A small masked image model, trained from scratch.
Training: adam_atan2 at rate 0.0031, batches of 64.
Data: trained on drawn small creatures on textured ground, 203450 training examples.
Rows from block 3 of a small masked image model, named by matrix and row number. Rows with one number belong to one channel. Each number is 500 + 50 x the weight over its row's rms, rounded and kept within 0 to 999. All counts start at 0. Numbers have three digits each.
After each channel's rows are labels from the 100 images, of 14976, where the channel reaches its highest value: "colour at peak" is the nearest of a few named colours to the mean colour under the peak. Only what is clearly more common there than usual is listed. The data: drawn small creatures on textured ground.
# convs0: first 3x3 conv (model.blocks.3.convs.0.weight, 112x112x3x3, each kernel summed), inputs 0-37
# convs1: second 3x3 conv (model.blocks.3.convs.1.weight, 112x112x3x3, transposed, each kernel summed), outputs 0-37

convs0.62:510546495537506406474470478494454522499329567492494426452560432531501482429446577445475531546544497499568524479460
convs1.62:545504527479419481497498523450467497517221534423447462470452578509487415489562522543462488508406589478522506444518
colour at peak: pink

convs0.56:481404455440516430457502499488495503516435513434490439485443409539411409468478451457546417480520494572450506536464
convs1.56:541475495535583548410522527559528526505344483455460438526491406468446384430502461504499475552508582487503481455565
colour at peak: white

convs0.102:525460460468545446410447534486489430495442468572471450504528413400492511442493548422478461495471439497494520559424
convs1.102:502561560539538517554536552515578541508572546466522600520545574518535503520611540593492451487520532532505526468536
colour at peak: grey

convs0.33:458534430515391471446489435484463423449531501439438520444363509469552584435508496508507487517460518503428488408507
convs1.33:548458627425500504528388494470476511526468413514568379497475424512487420392522570385502482496486560468607551461457
colour at peak: brown

convs0.69:443506489474515451462488510453447484514493487532504466504509470488500593492482530490516563526439462548441540493506
convs1.69:473538576583470505520560572593532589530547522471482585513549565424526500521493481608453480456509592488528503534528
colour at peak: white

convs0.71:453612464443432442523503500472544497487466477501457473509447569387428515518519471551486453402437475437511403425484
convs1.71:571409492600563560458472528526477509520501485531552488550498381619494526471497537449510502556504535526466657592523
colour at peak: red

convs0.110:465435452468457487506507541480487461455400483434486475581510493542468345433482423519499412451501474454472466522541
convs1.110:503442452556429511501335501497488456490459404460471493521493504529446451550482525434456411510495507512604433479419
colour at peak: brown

convs0.93:555495457443446493623475560494502517498504462465411465468391405421429553471473396426508477520481467477477564442526
convs1.93:507596585569525548381490534562513525537498533535578494507515586568516476485584511547509572530493481485494461520545
colour at peak: blue

convs0.84:591510517492428561460463581516547516544394461520484575472493490392470534463494526526441553447541521403458547434478
convs1.84:538636522468583499538510495487463522495509464483523603509456507567460460488529534530463498433437545505567560539503
colour at peak: grey

convs0.107:507538536450465447411410488543584429474540437572510419512513490531523518461494518384482529459515456492445515460438
convs1.107:433482515473484480556556527544526627514502579496494481502550475474485424506463511518550395518547565500561486523450
colour at peak: grey

convs0.12:497461488510556411417440552426476471485460506430439453494473467432497526557499480517486434486508498514465539526404
convs1.12:515536550487515563531547546574515604543497493524575564527539593550517507534601551527526489489494520503515535559601
colour at peak: blue

convs0.75:518532491451463542542501491393426501557552423539482416461495512512530574498539495460514538513516439519448428479493
convs1.75:513448513485402508511421547454448557528461454533493454595565462509526423496494530416463461470492476469567424401484
colour at peak: brown

convs0.55:525504521384505444472526579458475540473462497507553511458469392539455524499418411517514438509557487486438459523480
convs1.55:542562558427461502449617560509529511590527526459491485412553511479491498528597449458539547487524545532522451560519
colour at peak: grey

convs0.27:511587502409485427567475515517535496514477448503484423467465529417472483528469510464425443366468459415496442501400
convs1.27:532395496585532526398488474532494529533559494552502547532533419601532553517574520550542538576519529543453588538575
colour at peak: purple

convs0.26:450552453464448469521467511446513499448483434527395481531418547400410537544513438510468427450440415428501433361484
convs1.26:573482486550559559469498524536498509545490488517595494538517446610515529479524554483526500555524525530444619616526
colour at peak: grey

convs0.111:459496496492494444525480495478488501460477461528453488521476521413477499541481485490428445382470421430503445450446
convs1.111:567515479510527549493525512546518532543534505523585537509530494585533528514566541515565523578539527555432586599556
colour at peak: grey

convs0.89:459533439541429491415465469452483485445487487541500539476541551505565514490467510496453513512479453524494465437435
convs1.89:559497530424407517503521547580478524517507534550453364421428328489526580451466531492491524500454600521497577469430
colour at peak: orange; yellow

convs0.25:523479472465457498502459510466476455458473521478486455425509483575544519490464483401503480600443481519480490506497
convs1.25:481488601579509517597525506591538549545506540455502576549535618463471471546547547590464456449543621479559524517491
colour at peak: black

convs0.78:446481574554509479542573479503558465452559418532534548466473446522484517578517533553489534538505440535533530560591
convs1.78:449444473484522557413507480589496497528321509563488433442518516443496321479452490461471380460527571495503513474447
colour at peak: black

convs0.13:482612483498498421533548582488461478510459482543563546476512535447541464508448544460499445461527482512456546567416
convs1.13:477399516522521497435561492562580566533533523499415531496476464448525638531476476475453493488569598464528466488534
colour at peak: white

convs0.95:523507512463409490468480445485475476478414474399472472456428450495462238471507518473545491457556464500438503455526
convs1.95:499508552510469524514522466514481527498289557487527548507498557472475260446478492530509424447553529440524484453524
colour at peak: black

convs0.51:456469475499473433475469525458463441439443489461552428509488519513431395417473492479514452489544536514439444466501
convs1.51:534463562533528500524508495564559504507435474411498531486546574471484602538549499596442581483480552457477509483520
colour at peak: white

convs0.40:486553477397464466423448592515438525469376519460490398566474514500469484338463524418486458513430479522560486490430
convs1.40:477481428445487490449520503510458507527359515381522496478495392517447358422504486513462478552485639421516535471526
colour at peak: pink; white

convs0.23:506525515482492506506476558462478516492376442462346451514427512377385517469496366527514444539503441476487535387518
convs1.23:517553583520534566504555571463510553564455544441569475542549520456506479531401508480400475437503508368556504573496
colour at peak: black

convs0.2:496471435523498474475424516468469502536435442491416413559442429470490497477506412488500471523454496465451536416522
convs1.2:481603581472588575582572578516474555535522536467574549498529571523563550527516504544506468452505559495542483572500
colour at peak: black

convs0.81:571557551548479522519505573436512460538620395492514461382404466534437596440504589494532557497460458504463547503511
convs1.81:450575448407522511495510427483495538486397515531500449534518461500492467403468581527528458497485551507552494398452
colour at peak: grey

convs0.31:528455551474457514432484542456469449513504468502490470497521449570440543495470502430489552528441434511510488537426
convs1.31:470445560542453517571482540483500557517429484535504533581494558503449324444492540484501418495447579469507614405498
colour at peak: grey

convs0.74:484528511520493447435403489455458485490433438483429398532413488471385510480514466485506481514464529560503546448486
convs1.74:622565485490477504500481511594542490512429576483533504541563494471562469418459541499478504534515547475525592537502
colour at peak: black

convs0.101:486440514486433393485460482509448476431369452500518496470467466514513406464427534456417399479506495433488559507446
convs1.101:599490546434443480414568469498460488536361488492566477510561488465486568441501525521482586562460547440398482464577
colour at peak: cyan

convs0.30:514500468469398459419498446508441550571536410491495512483482527462528543527567472413559501480559471531395495429504
convs1.30:479425471530457525500489653496527563491467441534469521519484426486522419483481567474414505449437490494523517458460
colour at peak: brown

convs0.42:504529487465435526480442578525498508489414470480433494510446472504435436454494421505499423513494462468417487379486
convs1.42:541511528444440528471518462521555574538412530556470507571535497402468393502513470551502464492443496441483494463483
colour at peak: black

convs0.9:491536426518495554426512582503465518465417523523486451527432500519496334469478459518481460550538449494450493480458
convs1.9:493489528505449556458494464465516558458371506475528476502464586478492256540435464531438464510497501430524505417547
colour at peak: grey

convs0.80:467499458619494496492495530542410502448532462480483518499474422487588461517499471516450484520512446467463612462523
convs1.80:562568571349467534586516537525497478502487499547585482467517564445519544536518537536563536515509505517524418567509
colour at peak: green

convs0.15:509529403495499548490476501507500494480484508541554463482596459533510539428497533472529496511538493515489532544486
convs1.15:556517502523519512548519515541516542513482531444468608476519569474403481468532528580465432536502610430518509533500
colour at peak: white

convs0.99:456416510447455508395480497469419505568491513436514419562530440513508523448371440381449422491502458479437473456437
convs1.99:475461438434480543436419502563415427549525481489498494465502458514565421483446535438476428543505558552529404424512
colour at peak: black

convs0.92:522525501394446543364446513463512531478439523458488450525508511501499557424479443516482480560515468486445516454490
convs1.92:409501460510493502501491473584514466565525517378451498423499464466517504481395430542455455475527684540476526468417
colour at peak: black

convs0.79:510525606503474505469509474541529495524481472470464590464535479380508378470472476595475503501471480500356594490500
convs1.79:485432473497496513470454451496448492479429511493528374486460438530435406440478529418499497474471497461556446462520
colour at peak: blue

convs0.28:536482506411397470424425571514484542494461480524465474405517525463416534495425518526506533481513492488447590524421
convs1.28:512504510498390543399527497542504587516445564466464459471492452445509426562474423504511471507516601473504416425525
colour at peak: blue

convs0.58:480558404516440433480503502499486484496454510484427504539522573429564486471499528597459526392472486415529418470439
convs1.58:549389524481542531563478505515542512479505464591539485482425373557475519466523544412517505571501559508494610533553
colour at peak: orange

convs0.3:514457521434395476498426462520484493510405426519526512467542479479514468446480512459543377482479512505457399490443
convs1.3:570454519517483539504452529474548554471447456483521488479573425517500476538610558570539451444481597477496540475547
colour at peak: black

convs0.100:475517440466481445475515473451437478466537486492562416462594536561586484460455504481514521580519468547412523551533
convs1.100:450463592605470543573589529519537580524541605385489520564536575450505501547480469584437513484522625496580493485463
colour at peak: black; white

convs0.109:490487518362438455444448528454470503499385519430454462533443467518448548409397482449449388523495494466522423496404
convs1.109:466549496429442444420524503509531484563375512540559494450495422406447458495485554510524477453457620523499472484476
colour at peak: black

convs0.11:432501559479513450461476457473470474432498509534545423499490478525558597470434444504442491539457500429438484522430
convs1.11:451479496433515468504538483495579495481614576535495583558526438457577525392474458493596507475466611559474481450474
colour at peak: brown

convs0.86:477501439569489530469456549495350546522515437477490450445371434493471528534516492548519504491490427512433539457483
convs1.86:640615511400429515597484527582506462476528453515594503503561490434539475497460584489528581610526479474497500604488
colour at peak: grey

convs0.20:434512554516608505560495456520470429474523497487482481524397486480493485402520442470571423563497571523394524446518
convs1.20:508445511508558470467521418486503484442504513513499475471572513412519497410476561511603437421496476496467560480570
colour at peak: grey

convs0.37:462465427445477512376421510483432555457422466481483498497538500533486436507495422534499443517463476508414463501532
convs1.37:607465543463444533466509480519530538506567503510495474542514448447609545509496502579564546471532623548407544451548
colour at peak: brown

convs0.90:541521479571469484509478460434467464498428377391487529492497535488427533481550613536509562473425442527547586473521
convs1.90:453453456467579432559520531567494575498467558502497506516431436405510387468458422468462509450563627530544467529480
colour at peak: cyan; green

convs0.53:507541539466537456578456531480457530463474463545495509472568563496519490487479431377496365486558463477494538580447
convs1.53:616490542552533545479573511463550528550482520501497571571539495503529542563570489578533507543549550510537483555526
colour at peak: grey

convs0.0:488547586493480401516534505478538458514609487585513422441460480485550635502494543415495527505519483519496445478455
convs1.0:480517518484457431498500524528460515454471508460527441448484506452551511404477553495458516535444498442489438433522
colour at peak: grey

convs0.60:398470484403435474407529441448484474483404524452524506494536454465506535451447461508503434501506554512439353491426
convs1.60:428574473493532495479493433529559448464457501514510480469556434466515515459526490561524447425469615457537419498560
colour at peak: white

convs0.8:521461565431459516403398498479496491490443526413471516499480418530494535361520483486505513541522463529250499471534
convs1.8:453498499539541511439467462517504480531485499486560516410413484460508532470473500519486441424456622548368525492391
colour at peak: black

convs0.47:449491491430511455494561492494492501430437509550554509459490498530519472406472466528535428519504548518413497557440
convs1.47:477463429552526464564506472551511468529387464478488477408476382444469368435467431486514432503503611500488443474464
colour at peak: white

convs0.87:551531472462492531538457496544490449476463429488541444489571576557534485533476451489526457535499456556424506490451
convs1.87:456382563526488555541456525489529480484611547447443594505487451473545600571536490565550504474515582492494513509531
colour at peak: red

convs0.22:509506458445478545542437502523456494474477550570553507448486467610481511372458474529537470543526540483455527489405
convs1.22:448559451506508474516486532529505504497512479511452508513548481410485519469421552500517494463469599452559443514394
colour at peak: white

convs0.54:553502454469494380484467506478474477491465430454476478466466396515441549469408464356448548536513525480477522436429
convs1.54:487420593597565535526492476473514512546500435555538495528488464512486485535479474492541434437471595514523443409583
colour at peak: blue

convs0.34:564495478533454494444457577547467561485510473401444527473411440455494490515417477527494527462590445498450637484469
convs1.34:542529497486487455507499528542489486491449394556527480499558499432531432538512409514500532472491497514608406455561
colour at peak: green